python train.py --model="self-supervised audio encoder (BEST-RQ)" --dataset="telephone keypad tones over noise or synthetic speech" --hop_length=160 --norm="rmsnorm" --moe="soft" --moe_every=2 --steps=7600 --batch_size=64 --epochs=12.5
Rows from expert 10 of block 5, named by matrix and row number. Rows with one number belong to one neuron. Each number is 200 + 40 x the weight over its row's rms, rounded and kept within 0 to 999. All counts start at 0. After the name is the row's rms in percent of the matrix's.
# up: expert up (model.blocks.5.mlp.up, 16x256x256), inputs 128-255
# down: expert down (model.blocks.5.mlp.down, 16x256x256, transposed), outputs 128-255
up.201,050,174,200,104,184,198,197,202,199,164,310,201,193,202,200,201,201,201,200,158,203,195,201,199,202,172,198,167,79,234,201,205,189,198,199,201,199,201,176,234,201,202,199,199,199,200,199,200,196,199,202,201,201,198,199,200,202,229,199,202,224,350,200,203,200,287,200,201,200,151,200,200,200,200,201,202,231,199,199,200,225,252,200,201,199,202,204,199,183,156,200,200,191,160,201,196,200,59,164,201,276,197,199,182,190,201,88,198,198,200,198,189,204,197,196,123,200,200,202,203,199,190,178,255,200,199,197,200,185
up.202,193,248,240,270,199,235,132,201,77,120,108,241,200,185,186,206,200,213,197,195,247,214,119,194,207,207,229,212,186,177,201,197,199,250,81,177,134,193,187,155,203,112,309,208,61,142,168,202,195,64,315,157,180,278,209,187,203,244,199,194,208,186,196,181,239,207,240,198,224,202,178,174,206,199,169,230,187,282,198,197,148,192,219,292,176,188,186,231,200,218,196,79,156,177,144,203,255,255,241,156,208,199,189,202,229,152,254,182,165,226,135,206,186,192,268,211,274,262,191,201,249,223,197,195,213,219,199,182,189
up.203,038,201,239,169,84,199,205,199,201,199,207,201,198,199,207,201,196,204,201,196,182,201,215,199,205,199,201,199,199,201,199,201,199,0,199,204,201,241,199,213,199,199,76,201,205,199,201,199,200,199,201,201,201,199,264,255,146,200,198,199,199,201,199,202,200,199,122,197,204,198,200,199,203,220,200,201,200,201,184,200,219,218,199,196,198,202,201,207,200,199,199,196,195,193,336,193,203,200,198,219,201,199,199,199,196,293,205,201,198,196,200,118,199,155,200,414,194,256,199,197,199,197,199,201,201,201,201,202,200
up.204,032,200,200,200,198,200,193,199,199,199,199,200,200,200,200,200,200,200,199,222,328,195,199,193,201,168,194,200,201,245,200,206,198,199,200,200,60,206,207,199,220,203,170,199,196,200,219,199,197,208,200,225,201,192,200,200,201,201,200,200,200,199,133,201,148,201,85,199,199,200,200,166,200,199,208,74,201,200,152,200,238,402,200,200,200,149,108,201,200,206,201,197,200,199,201,199,200,200,206,201,218,205,200,205,128,200,59,198,271,194,200,208,201,192,194,200,198,194,208,199,200,199,200,200,239,193,199,200,200
up.205,177,199,243,201,198,122,81,139,223,214,192,204,206,236,126,241,211,201,198,193,203,222,126,202,178,201,176,205,180,223,199,198,201,198,66,203,196,183,185,193,219,205,258,294,168,162,176,194,202,192,197,280,199,119,196,173,203,200,200,208,183,181,216,186,192,167,212,200,190,260,101,203,188,197,213,226,198,168,215,109,225,213,271,207,121,198,146,286,255,206,204,201,240,173,235,198,207,231,196,213,198,190,186,203,199,223,188,195,199,282,212,255,138,175,226,146,190,132,201,207,223,245,215,237,207,295,144,209,209
up.206,035,201,200,202,200,203,6,197,199,198,201,203,197,175,200,200,203,197,200,197,197,179,277,203,197,199,198,198,203,199,200,203,197,0,126,234,199,203,197,201,201,201,24,201,197,203,203,199,199,197,216,197,203,203,199,249,197,164,197,200,203,200,126,259,0,203,174,225,197,200,203,199,199,250,218,159,203,284,201,200,202,200,130,196,199,197,200,190,197,197,200,201,194,197,272,197,201,197,200,203,203,200,197,200,199,203,197,200,255,197,192,197,203,202,126,203,92,200,203,197,203,195,201,203,200,197,200,155,118
up.207,032,249,200,201,198,198,196,198,198,195,198,204,197,198,197,202,202,197,198,242,343,218,204,197,198,197,198,202,195,205,203,202,197,201,197,136,202,203,203,201,202,200,114,307,377,201,319,198,202,201,203,202,202,202,198,315,202,202,194,93,202,236,201,196,199,254,198,203,197,194,193,196,202,203,201,200,198,283,195,197,199,204,194,206,194,198,199,203,202,200,200,206,197,202,207,195,194,203,201,359,199,198,202,202,23,200,197,197,200,194,200,200,175,196,202,352,199,197,205,205,202,198,167,203,223,198,78,200,204
up.208,047,202,202,160,198,198,17,204,202,201,204,233,197,136,202,185,199,202,0,204,202,168,202,200,202,198,198,148,199,202,158,202,96,158,202,202,202,217,189,202,242,180,201,202,210,202,214,198,198,201,223,234,202,181,198,201,198,201,201,198,202,202,198,199,202,198,199,201,201,197,202,202,202,202,202,200,202,202,198,202,335,198,198,190,201,201,198,198,201,202,198,199,198,202,373,198,198,112,202,235,199,201,198,202,22,199,198,125,198,198,244,199,198,229,197,202,198,198,202,186,198,198,200,200,200,197,198,202,202
up.209,069,215,205,199,120,209,214,232,185,210,208,185,196,168,198,130,212,211,200,241,197,155,222,211,214,180,153,178,265,217,140,201,101,153,215,207,110,194,176,218,194,173,199,199,202,168,241,184,180,186,209,191,200,172,180,200,202,226,200,278,185,222,149,189,207,205,202,183,171,207,252,94,177,160,231,201,194,205,202,198,229,161,203,165,200,198,184,109,208,220,203,235,180,197,201,180,196,137,179,270,206,167,116,211,146,205,103,186,219,201,215,204,203,189,139,242,192,179,242,75,209,145,131,205,218,185,194,196,186
up.210,166,95,181,149,183,199,210,203,296,220,330,110,265,201,220,176,212,215,220,227,107,190,289,218,254,208,106,209,217,115,187,188,222,204,262,216,270,189,203,204,180,287,203,194,347,184,200,193,137,236,179,238,205,173,205,194,152,173,236,144,190,231,207,190,173,190,179,217,219,166,229,261,176,325,218,187,196,188,271,211,210,210,201,188,233,203,199,196,175,217,193,193,286,254,201,222,190,196,119,200,139,181,196,187,188,194,103,221,202,130,241,221,199,200,74,209,128,198,132,205,137,206,246,193,196,199,202,201,224
up.211,186,242,249,315,241,244,204,222,193,186,161,203,198,209,208,190,204,199,127,129,213,202,138,184,239,205,299,281,186,199,152,186,228,258,167,184,151,240,189,126,200,123,251,194,179,235,191,136,202,159,285,122,197,212,247,244,201,334,189,218,202,122,183,197,207,184,283,199,210,190,196,195,300,198,89,247,204,219,200,174,191,191,191,200,202,179,167,277,183,201,200,130,125,165,199,199,242,252,231,183,261,201,214,204,281,168,237,233,155,231,158,168,225,164,240,200,215,206,189,134,199,195,196,195,190,214,202,188,192
up.212,065,180,217,282,208,187,179,156,266,193,198,202,215,185,203,193,199,177,125,82,197,132,214,399,192,153,197,146,194,200,201,200,206,181,267,193,209,193,184,194,195,249,199,255,197,172,237,197,202,178,204,280,251,201,184,227,212,172,202,195,223,201,184,207,203,195,122,159,196,196,198,199,144,161,197,136,224,149,235,198,199,230,198,205,97,95,151,214,207,214,185,215,214,189,221,132,200,188,201,209,249,104,187,201,112,225,191,206,302,224,199,198,235,207,178,206,111,202,205,199,233,205,210,281,205,198,34,220,199
up.213,048,196,244,195,120,201,152,141,136,205,265,202,202,226,203,215,199,191,191,197,365,109,200,207,200,194,203,184,223,206,199,236,214,157,196,200,206,218,173,196,182,237,215,201,201,196,201,181,198,197,311,247,191,191,185,196,195,198,197,216,199,202,178,199,210,200,237,91,182,95,203,202,199,200,221,185,212,184,202,197,240,196,197,198,162,162,130,200,199,188,197,199,196,201,216,169,160,183,198,207,264,198,213,194,102,204,199,202,194,207,250,139,195,198,162,199,170,193,199,228,200,210,121,206,300,202,179,260,201
up.214,158,213,209,187,194,141,146,201,154,201,192,189,195,149,154,175,215,213,219,195,338,217,196,218,220,202,231,194,222,220,279,192,203,180,189,208,116,194,198,225,217,235,171,202,159,134,194,164,193,187,208,213,246,208,106,200,208,180,205,213,203,169,207,171,299,219,201,119,227,208,198,149,190,194,282,179,195,206,147,147,181,173,225,202,168,240,228,192,211,277,263,200,127,126,189,212,217,237,259,217,197,226,188,229,201,207,192,130,183,169,183,234,278,197,203,219,207,142,204,160,201,256,192,230,187,204,160,188,192
up.215,139,143,201,207,187,125,175,213,302,199,199,218,201,217,199,262,120,193,163,166,209,191,202,191,137,198,160,175,203,275,219,202,210,205,192,189,139,200,169,289,247,187,193,228,177,209,202,169,251,162,194,242,209,122,164,177,192,196,197,200,171,199,182,220,205,218,210,110,236,228,158,205,199,176,208,203,206,78,247,132,191,199,173,216,244,188,204,246,217,109,259,207,193,54,205,217,194,200,205,311,201,181,260,200,202,241,158,182,236,238,191,187,190,109,201,206,122,186,175,180,241,209,210,208,207,197,195,182,193
up.216,033,200,200,200,200,200,100,200,200,200,200,194,128,65,200,200,200,165,200,200,200,95,200,200,200,82,200,200,200,298,200,200,200,150,195,112,65,183,125,200,200,200,200,200,60,200,201,200,200,200,159,200,89,200,199,200,200,201,200,200,251,200,200,200,200,200,200,224,199,200,199,200,200,200,200,101,256,200,200,200,200,200,200,55,200,200,200,200,200,200,200,200,201,200,238,198,200,92,200,147,200,200,0,201,122,200,200,200,251,200,208,200,200,200,200,201,200,200,200,200,200,200,200,200,200,200,157,200,200
up.217,179,167,263,210,239,192,81,225,123,199,185,233,200,168,182,197,244,200,70,152,284,215,130,199,218,249,263,215,201,280,196,196,195,206,110,200,249,196,192,280,200,202,246,218,143,156,190,198,289,202,262,195,216,224,198,204,204,245,205,230,212,203,221,190,88,279,200,210,227,210,164,223,203,196,216,246,229,234,172,211,184,141,292,221,184,214,135,220,266,219,191,185,197,297,123,205,218,230,200,184,265,157,174,123,188,197,256,102,193,245,233,245,150,187,202,246,199,202,186,203,185,205,248,247,244,241,167,193,203
up.218,153,193,199,205,302,197,149,195,220,117,154,211,187,242,152,346,212,148,193,177,197,186,184,223,196,195,245,196,163,188,210,320,203,202,198,143,239,335,213,106,202,135,243,177,207,204,198,227,206,204,219,194,181,233,214,288,203,206,187,172,212,181,205,197,219,164,200,265,102,183,188,295,181,244,208,164,201,227,141,200,199,210,177,192,168,192,201,350,203,182,155,199,233,148,286,191,156,207,197,200,208,216,204,193,203,140,204,244,146,211,195,197,209,169,200,172,205,242,193,203,209,168,198,213,198,208,200,277,200
up.219,054,200,200,198,275,200,195,199,140,161,203,220,200,197,202,233,199,198,201,201,200,197,201,201,168,200,198,152,197,201,200,204,196,197,207,202,201,202,197,202,200,115,168,168,202,197,201,200,198,140,200,203,258,199,188,200,200,201,195,216,202,223,200,203,211,230,198,203,57,163,200,200,200,202,202,0,277,197,208,202,203,202,137,198,133,200,199,191,225,38,175,201,216,203,394,134,148,197,197,203,201,34,199,150,197,201,199,203,203,199,203,186,201,200,196,203,199,199,237,81,198,130,202,207,290,108,192,300,191
up.220,178,129,209,282,256,181,122,161,278,200,179,203,232,248,203,252,134,221,118,170,202,208,149,201,129,236,189,220,187,283,199,191,222,223,118,194,199,201,127,200,227,182,228,208,122,199,195,192,215,189,199,197,171,175,175,123,206,247,214,205,129,164,226,225,197,201,235,170,202,207,163,248,249,192,172,241,198,95,213,126,173,208,230,217,203,197,136,281,246,166,202,151,212,84,198,209,185,209,183,194,195,209,250,225,282,279,208,219,230,339,194,217,177,162,240,191,202,193,189,210,224,199,259,222,225,213,206,194,226
up.221,065,184,214,191,199,197,201,199,197,195,235,201,201,183,241,202,198,180,199,199,204,112,200,257,197,165,200,170,202,278,193,204,198,70,199,241,204,290,134,193,142,199,194,163,200,240,210,155,203,190,201,223,278,168,179,225,199,182,176,202,199,209,151,197,158,189,210,204,156,192,274,183,231,198,428,177,201,157,183,221,201,206,180,187,201,194,74,200,200,203,200,219,187,198,245,167,202,191,150,201,214,197,201,174,145,200,203,226,268,150,232,178,237,209,105,218,0,226,233,199,201,145,181,231,316,208,179,203,195
up.222,040,199,200,197,200,201,199,200,198,196,199,202,197,198,198,256,200,198,197,199,200,87,200,201,198,195,199,197,200,208,262,201,179,199,198,228,199,203,79,228,201,198,188,199,198,201,202,180,201,200,201,199,201,202,198,226,201,229,198,202,216,203,200,201,200,236,198,199,169,154,198,198,201,197,471,197,253,67,199,189,205,198,141,201,199,199,200,198,233,199,200,200,198,195,254,198,202,202,201,200,202,193,198,176,108,201,202,198,213,201,201,199,174,199,201,226,198,200,202,196,202,200,198,244,200,205,198,201,198
up.223,032,202,207,171,129,208,197,202,198,198,200,202,197,197,204,202,197,0,199,203,203,139,198,332,157,29,188,179,152,202,197,212,202,195,204,196,198,203,196,197,198,203,238,206,198,194,199,202,198,198,202,208,197,201,203,205,198,203,196,198,202,376,197,210,198,202,204,169,197,9,202,104,203,198,204,190,203,203,200,202,246,49,197,168,195,197,203,162,200,202,201,202,198,197,199,197,197,201,158,199,218,198,74,190,197,204,165,197,206,200,199,201,202,197,196,201,207,208,205,85,208,197,203,203,197,194,199,204,201
up.224,200,155,218,147,200,195,253,187,363,277,275,151,246,204,199,173,202,228,234,257,86,208,338,208,219,230,142,214,214,147,200,167,262,190,282,219,251,183,238,197,167,228,201,191,353,213,199,164,171,223,143,223,206,201,213,189,183,189,251,182,169,198,216,182,199,169,202,231,219,190,253,293,199,273,199,207,194,162,254,201,242,221,206,208,229,196,203,187,154,166,193,212,245,243,200,205,168,199,143,202,181,198,194,199,204,198,97,273,222,87,284,213,183,245,136,203,202,200,169,233,167,202,257,155,217,189,201,195,206
up.225,042,307,201,200,200,199,194,202,98,200,200,202,194,201,200,203,200,194,196,201,200,196,270,205,186,195,336,200,204,200,203,201,201,176,199,201,213,294,202,199,200,200,200,199,200,203,241,200,199,199,201,203,254,200,195,200,199,201,200,200,201,216,199,239,200,379,160,201,193,108,279,200,201,199,208,193,203,200,200,201,206,195,200,193,23,0,200,202,200,200,202,105,198,199,244,187,198,198,200,200,239,198,32,223,198,244,141,200,245,200,202,155,204,189,109,202,195,199,206,281,202,195,200,200,200,200,199,201,199
up.226,041,197,203,198,198,198,204,202,198,193,202,202,203,180,191,197,203,203,203,199,202,198,203,220,202,52,197,199,198,197,190,204,199,145,203,199,201,145,198,201,197,203,198,199,203,203,284,132,202,202,202,197,202,202,54,390,165,201,198,197,202,201,197,203,106,197,201,203,191,198,203,269,198,203,203,198,202,198,198,202,203,198,199,203,195,198,198,203,217,202,201,199,199,161,329,198,197,108,198,197,282,198,201,199,198,197,183,202,197,197,202,62,202,202,197,202,170,197,198,199,197,198,235,202,203,198,197,202,197
up.227,140,134,198,255,204,288,272,179,235,199,186,246,121,201,225,172,163,205,158,282,223,129,192,152,182,159,202,207,192,176,190,153,239,215,205,159,170,202,213,178,205,96,143,85,193,229,200,154,185,137,211,161,142,202,203,216,201,190,201,203,208,183,175,203,209,176,243,135,205,133,212,182,208,184,131,219,209,201,199,177,220,155,194,202,223,141,198,173,194,127,182,192,122,185,180,201,255,199,199,240,225,247,255,241,223,207,288,226,261,209,187,173,237,197,251,136,201,189,201,79,295,146,144,183,119,184,215,176,140
down.201,040,182,198,185,202,208,476,325,204,205,205,197,299,174,199,198,160,204,203,200,204,199,203,207,204,361,251,198,204,196,189,195,199,151,202,199,201,200,202,196,205,194,196,204,123,290,230,197,194,200,203,202,196,205,198,150,202,200,205,180,195,200,129,202,204,253,201,215,198,200,203,203,357,210,201,204,198,200,312,202,194,198,224,199,198,141,197,195,179,199,208,201,200,202,202,229,204,201,204,201,202,204,199,205,197,200,195,270,220,166,210,199,206,202,204,208,122,199,183,198,204,183,206,203,60,195,201,196,146
down.202,190,183,202,191,176,107,196,134,190,207,214,214,198,188,124,197,96,200,199,237,205,171,182,182,183,201,159,224,201,202,231,180,237,164,196,207,198,197,231,224,282,254,179,197,182,199,198,275,211,283,191,188,163,202,195,216,339,105,199,177,209,229,223,211,176,215,198,180,190,261,183,123,118,135,297,148,170,200,186,160,198,227,198,243,208,202,302,215,223,186,198,228,268,202,204,207,202,201,206,200,198,200,206,221,195,251,129,180,168,226,192,297,162,181,221,156,222,167,219,216,219,195,116,197,220,205,316,159,193
down.203,029,200,203,210,227,209,200,192,206,200,163,200,194,192,206,207,200,233,200,204,200,200,261,200,200,192,193,200,193,200,200,200,200,200,195,180,195,200,120,200,127,200,206,200,200,201,199,200,200,200,199,196,199,200,196,200,30,149,200,200,200,201,200,201,198,202,281,201,200,197,200,2,199,142,193,200,206,193,200,205,200,201,239,86,200,199,303,205,196,200,199,200,363,196,200,200,205,204,200,200,199,201,72,199,203,168,204,205,204,201,0,208,362,194,206,204,191,197,199,200,200,200,196,200,194,200,200,121,193
down.204,032,200,208,200,196,162,192,200,205,201,198,278,195,208,200,70,303,324,196,205,200,192,199,208,194,203,192,132,200,115,255,206,207,209,200,221,201,200,200,117,201,201,153,200,200,194,205,6,200,202,207,201,200,207,320,200,203,208,208,200,206,200,200,200,200,202,205,191,200,207,316,209,204,168,220,214,200,200,196,200,196,200,253,207,203,195,200,198,195,193,198,200,200,195,191,191,200,203,246,205,207,204,200,208,303,200,199,194,208,208,236,200,200,200,268,41,200,200,200,207,208,200,192,208,16,208,89,197,203
down.205,181,203,268,164,190,202,197,125,194,210,200,206,199,194,209,223,215,251,204,193,205,212,195,200,201,281,225,294,203,202,213,189,193,227,198,201,203,171,253,195,217,206,111,178,204,197,301,196,202,209,184,190,87,202,249,220,185,181,205,139,123,256,262,90,171,273,218,261,219,247,204,226,275,206,201,211,199,224,192,222,123,220,233,306,196,200,180,104,172,243,193,177,168,197,269,199,203,294,209,189,320,223,207,185,190,201,249,180,232,289,207,251,200,158,200,195,320,201,205,204,217,199,202,222,238,205,195,139,256
down.206,031,198,308,201,199,198,203,203,199,199,198,203,203,199,200,111,204,198,203,202,200,203,199,197,203,390,204,201,199,197,197,200,196,164,266,159,199,203,201,200,198,199,201,203,203,199,203,202,422,201,202,197,199,201,202,322,201,200,197,203,197,202,197,203,199,203,197,200,200,199,197,197,197,104,203,203,204,203,205,205,360,200,117,199,203,203,200,203,197,178,211,201,203,203,197,203,200,116,203,142,201,199,197,197,196,313,201,202,155,161,203,201,202,199,197,197,201,206,197,197,197,36,198,197,201,197,200,203,199
down.207,031,198,198,202,202,200,200,202,201,198,202,198,202,112,202,201,201,198,202,198,200,198,202,202,202,199,199,202,201,201,198,196,202,202,198,200,202,201,202,202,202,198,198,198,202,202,257,219,198,202,201,198,201,204,340,199,269,274,198,57,202,203,198,199,198,198,202,155,196,198,202,201,156,202,163,0,222,202,201,202,198,202,202,202,198,198,198,198,198,201,202,169,198,202,130,385,202,217,198,325,202,234,202,198,198,198,200,202,202,198,202,198,202,200,199,136,152,201,198,201,347,198,61,202,491,198,198,198,198
down.208,049,201,175,186,136,198,200,197,199,201,201,202,203,202,201,198,68,199,220,205,328,199,201,202,199,211,79,202,201,201,198,202,203,202,138,208,93,198,266,199,199,202,198,199,193,264,254,202,199,202,199,202,201,199,198,0,199,201,195,198,201,202,202,213,198,201,202,220,199,201,200,202,202,201,201,201,199,199,200,200,242,198,199,198,199,197,361,198,350,202,214,196,201,418,201,198,197,202,187,107,198,200,202,199,199,202,198,201,174,260,202,199,190,201,199,201,200,169,198,202,201,202,202,201,205,201,198,201,240
down.209,066,158,199,194,207,162,202,227,200,196,295,209,200,204,188,157,264,182,191,198,195,244,204,196,192,209,156,244,232,294,197,144,227,225,131,211,204,173,207,187,220,203,156,201,202,195,206,236,165,239,190,177,198,130,203,240,333,67,189,200,219,240,203,216,180,202,175,209,174,214,175,205,72,141,219,203,174,204,98,185,219,248,196,261,206,194,199,201,180,197,203,211,208,206,210,197,188,200,181,196,221,202,183,180,182,191,195,224,166,201,254,197,222,180,193,154,418,212,203,162,86,192,162,201,164,186,283,170,202
down.210,161,152,211,205,194,251,245,226,300,211,207,200,200,210,263,196,207,264,198,152,186,192,270,210,225,247,251,152,244,145,128,202,171,202,301,203,208,201,199,213,120,207,193,182,323,201,258,176,262,194,212,204,205,143,204,182,69,250,206,188,176,190,192,206,208,195,181,241,231,145,228,245,221,287,188,233,249,185,210,251,229,200,208,170,262,201,163,195,173,205,197,149,201,205,224,240,165,195,210,190,209,190,165,199,224,174,197,211,225,144,205,195,190,209,201,267,175,188,180,215,221,179,202,206,193,143,170,149,216
down.211,186,115,147,176,198,96,197,158,187,229,205,168,205,200,190,192,124,194,167,219,128,201,156,201,199,269,157,260,297,246,147,164,276,203,126,199,201,141,204,197,259,250,202,199,201,193,198,289,201,291,187,159,204,200,216,218,247,126,201,159,199,231,282,202,155,234,203,200,200,282,185,196,159,197,263,183,165,209,70,189,199,207,186,201,208,196,203,197,216,200,198,253,256,267,168,212,157,208,195,156,199,207,196,216,147,204,190,201,186,225,188,241,198,203,196,159,232,202,202,201,208,211,209,200,284,244,194,149,197
down.212,057,240,215,182,187,195,232,221,161,213,307,200,188,199,190,183,206,201,302,227,208,189,220,201,175,213,235,198,186,181,155,198,177,206,208,191,224,156,224,172,203,278,161,214,200,225,220,195,215,226,207,207,209,55,198,214,158,262,194,187,175,184,292,157,203,199,167,207,240,209,98,209,207,282,244,208,197,185,213,178,209,188,198,267,305,190,244,158,127,178,236,192,192,197,199,205,125,155,207,227,211,217,183,174,168,196,184,208,198,209,106,215,177,181,138,204,198,207,213,181,243,227,214,157,201,188,216,155,214
down.213,044,199,169,204,141,219,202,107,198,203,197,180,209,204,178,222,173,268,250,189,195,105,241,151,201,184,211,188,197,196,178,312,164,158,207,144,196,162,170,172,156,178,213,203,177,188,208,172,203,198,222,232,206,171,87,204,169,168,253,164,201,146,201,205,230,203,231,218,168,319,186,215,206,250,212,208,200,196,211,206,216,116,340,194,238,144,180,172,164,201,199,202,200,204,199,190,163,225,204,207,209,198,145,188,187,262,196,266,200,142,195,235,169,206,202,191,201,208,223,198,210,167,202,198,227,236,200,213,202
down.214,172,178,196,213,153,150,235,150,200,211,319,204,196,255,231,207,200,167,325,161,232,201,189,187,249,220,221,196,142,257,210,225,280,213,201,198,299,205,290,228,195,215,153,216,204,194,266,268,205,242,177,212,173,74,224,228,280,198,189,233,205,203,199,296,193,172,162,182,162,212,183,114,189,194,249,206,214,158,133,153,243,205,178,220,167,228,220,262,201,200,259,200,179,282,194,136,201,201,242,214,201,171,159,210,222,222,207,149,202,185,348,199,193,157,280,181,199,188,160,203,154,265,198,197,239,202,245,175,217
down.215,147,194,200,210,214,196,195,168,188,199,168,164,200,204,210,191,200,222,199,159,134,288,171,262,210,265,231,310,269,230,194,165,204,248,201,187,216,135,214,202,213,201,122,130,217,171,181,205,170,213,195,164,67,199,252,198,229,176,250,236,221,218,281,67,138,265,205,211,197,296,194,250,220,204,200,210,185,256,91,201,180,201,286,253,168,210,90,158,162,258,205,185,196,192,265,192,163,238,205,215,195,219,220,201,200,203,216,193,202,245,200,217,215,175,201,174,250,213,201,203,180,187,202,214,219,220,174,181,200
down.216,028,200,200,158,200,200,200,206,200,202,199,152,200,200,172,194,200,148,200,75,200,201,200,163,200,200,199,200,195,200,200,229,200,201,131,200,52,200,200,199,253,200,200,200,218,200,200,200,200,200,200,201,277,200,200,200,200,200,200,200,200,200,299,200,200,200,200,203,200,200,200,200,200,200,200,200,41,200,200,200,201,200,200,206,200,201,200,434,200,270,200,201,201,225,200,199,200,199,200,200,518,200,200,200,200,200,200,200,200,200,200,200,185,204,200,200,200,200,200,200,200,200,200,74,200,200,148,200,200
down.217,179,228,218,195,212,189,206,103,193,210,137,203,219,181,173,200,168,191,165,295,230,232,242,144,97,249,200,159,174,189,253,205,196,221,236,204,196,163,207,189,208,206,155,195,146,201,233,266,212,208,184,199,134,232,202,184,203,183,197,125,205,192,248,157,189,217,214,241,186,210,152,212,270,176,206,178,181,213,251,171,122,333,180,285,242,210,211,201,191,190,200,178,175,135,193,224,209,257,149,180,222,222,183,256,197,209,148,191,222,234,136,279,200,231,199,132,359,198,279,211,273,178,149,150,188,228,248,215,199
down.218,157,136,192,215,108,176,193,195,204,229,177,196,187,200,179,197,43,224,201,244,190,157,173,217,213,324,171,294,241,164,202,155,132,192,159,145,244,186,180,193,231,248,223,194,208,231,258,126,228,257,218,188,198,205,101,239,176,167,155,116,170,213,289,210,194,172,226,317,225,211,217,202,219,199,198,189,180,171,203,199,139,227,254,191,224,192,227,191,229,244,200,197,254,198,196,319,201,182,160,170,97,222,209,208,163,207,199,240,157,204,258,204,240,227,164,219,136,152,211,209,212,147,284,222,196,140,210,49,210
down.219,048,200,239,166,243,200,200,201,244,204,200,200,200,199,201,201,200,306,200,200,200,200,277,199,200,200,160,200,200,200,201,200,200,174,233,200,200,151,178,201,200,200,200,202,293,200,212,200,259,201,193,247,200,100,201,202,200,200,333,200,196,201,201,209,285,204,200,299,253,246,200,200,304,200,200,201,88,200,79,199,200,200,229,231,207,200,189,200,200,200,199,199,199,167,200,283,200,200,216,200,200,83,200,37,200,200,305,200,200,200,200,200,200,199,200,184,200,200,201,263,225,200,223,200,178,200,200,200,237
down.220,168,194,221,204,211,199,185,127,185,175,194,134,208,201,230,193,199,238,175,168,156,272,199,199,202,299,245,224,222,204,218,156,190,211,200,207,218,164,201,199,239,206,105,157,178,196,214,203,203,213,180,170,118,205,242,239,231,159,232,198,200,285,302,64,193,268,214,202,200,250,160,214,227,203,190,203,186,213,164,198,159,200,242,309,182,205,138,63,193,242,200,186,173,178,252,177,153,315,280,191,190,204,200,194,188,200,206,193,213,212,200,221,237,189,189,198,263,215,235,219,210,196,186,201,245,202,218,199,201
down.221,074,198,221,189,215,201,199,198,223,199,201,198,202,203,184,332,209,148,154,212,200,186,201,172,200,133,170,188,194,199,216,180,203,200,145,202,186,195,199,200,251,198,187,198,201,199,190,197,203,196,203,204,193,198,182,202,164,77,291,176,289,200,195,217,207,229,199,201,199,199,197,200,223,225,202,162,193,189,190,201,188,197,239,201,214,157,195,207,201,225,212,198,203,195,241,251,249,214,217,208,281,200,203,203,205,217,207,405,183,198,278,231,179,198,200,280,239,160,236,57,231,91,200,201,186,196,199,114,206
down.222,041,250,176,200,201,199,199,200,199,200,201,252,200,200,200,198,200,150,358,200,200,201,199,198,201,204,198,201,200,201,200,197,221,200,199,72,200,242,240,199,200,199,198,199,201,160,201,200,200,275,198,199,197,200,197,260,200,200,285,420,200,280,200,199,199,200,201,201,200,200,202,200,500,199,200,199,197,200,200,201,200,198,103,199,201,200,230,230,200,200,200,201,200,189,201,199,200,201,200,199,199,199,200,205,199,201,55,200,209,201,201,199,200,201,199,200,201,200,199,201,200,200,180,232,182,199,199,198,199
down.223,032,186,202,201,202,201,196,201,244,201,194,215,201,193,202,200,201,200,199,162,203,201,202,201,200,200,201,201,199,198,197,201,198,202,202,87,295,201,156,205,202,201,201,200,197,199,0,201,202,198,0,197,199,198,197,204,135,203,200,206,207,199,202,201,200,197,199,198,202,153,83,193,200,197,201,198,199,198,197,198,137,199,202,199,199,212,199,199,199,198,199,198,201,197,199,199,199,201,134,255,198,199,199,202,134,202,179,183,202,201,223,201,200,207,186,200,201,216,202,202,199,310,202,198,202,199,200,303,199
down.224,185,194,250,204,196,286,241,229,259,214,201,197,238,220,325,193,228,319,205,209,173,196,276,232,198,239,197,174,234,73,149,234,144,175,234,201,197,143,180,166,135,189,201,181,302,201,214,196,248,195,225,211,208,171,176,168,87,270,222,147,180,192,189,153,221,197,204,249,222,181,225,298,218,323,199,249,203,185,220,237,252,206,225,149,203,129,164,191,143,198,197,191,203,191,207,215,81,168,202,195,197,201,174,196,131,167,176,275,227,166,223,186,178,265,160,241,171,191,197,223,229,148,231,172,194,198,170,198,211
down.225,027,195,203,200,200,197,347,192,198,202,199,202,203,200,196,199,204,195,203,196,200,202,218,110,181,199,192,202,200,199,200,196,220,200,200,207,196,200,217,147,202,200,198,200,195,195,202,197,205,201,200,205,204,200,162,201,205,204,198,218,200,200,257,294,199,200,200,200,203,198,199,197,200,200,201,201,200,199,194,199,221,197,160,197,200,210,200,209,202,193,127,209,199,200,200,199,200,202,201,307,210,202,222,200,206,131,270,200,94,196,203,198,200,219,201,204,185,199,207,200,200,205,198,196,205,173,195,195,197
down.226,037,199,198,198,197,201,151,55,202,155,198,193,201,199,197,203,202,201,198,187,203,185,96,322,201,201,161,200,197,130,203,203,199,197,202,197,229,235,202,202,189,201,197,199,201,200,201,199,52,85,202,162,169,200,201,203,198,197,200,198,204,213,199,203,202,303,201,202,197,202,259,201,198,202,202,196,197,202,154,201,199,127,200,203,202,201,204,199,201,197,190,198,197,202,198,194,199,198,203,331,228,199,436,199,201,122,306,198,202,198,197,203,197,199,198,197,215,198,122,201,201,197,28,202,198,149,199,197,237
down.227,150,114,128,200,215,149,163,242,135,158,205,164,304,265,200,174,201,220,196,128,116,203,184,194,202,196,195,245,330,180,125,53,198,164,98,199,141,152,204,196,218,206,199,161,240,175,202,244,234,227,176,148,216,215,248,197,220,196,202,191,197,212,223,214,183,314,204,167,196,260,184,205,99,209,236,195,147,197,134,210,217,158,205,206,191,194,171,206,142,202,224,211,259,187,206,184,140,206,231,201,159,207,197,187,181,199,195,190,153,198,189,200,190,184,143,212,187,281,202,235,219,199,194,199,301,229,197,131,163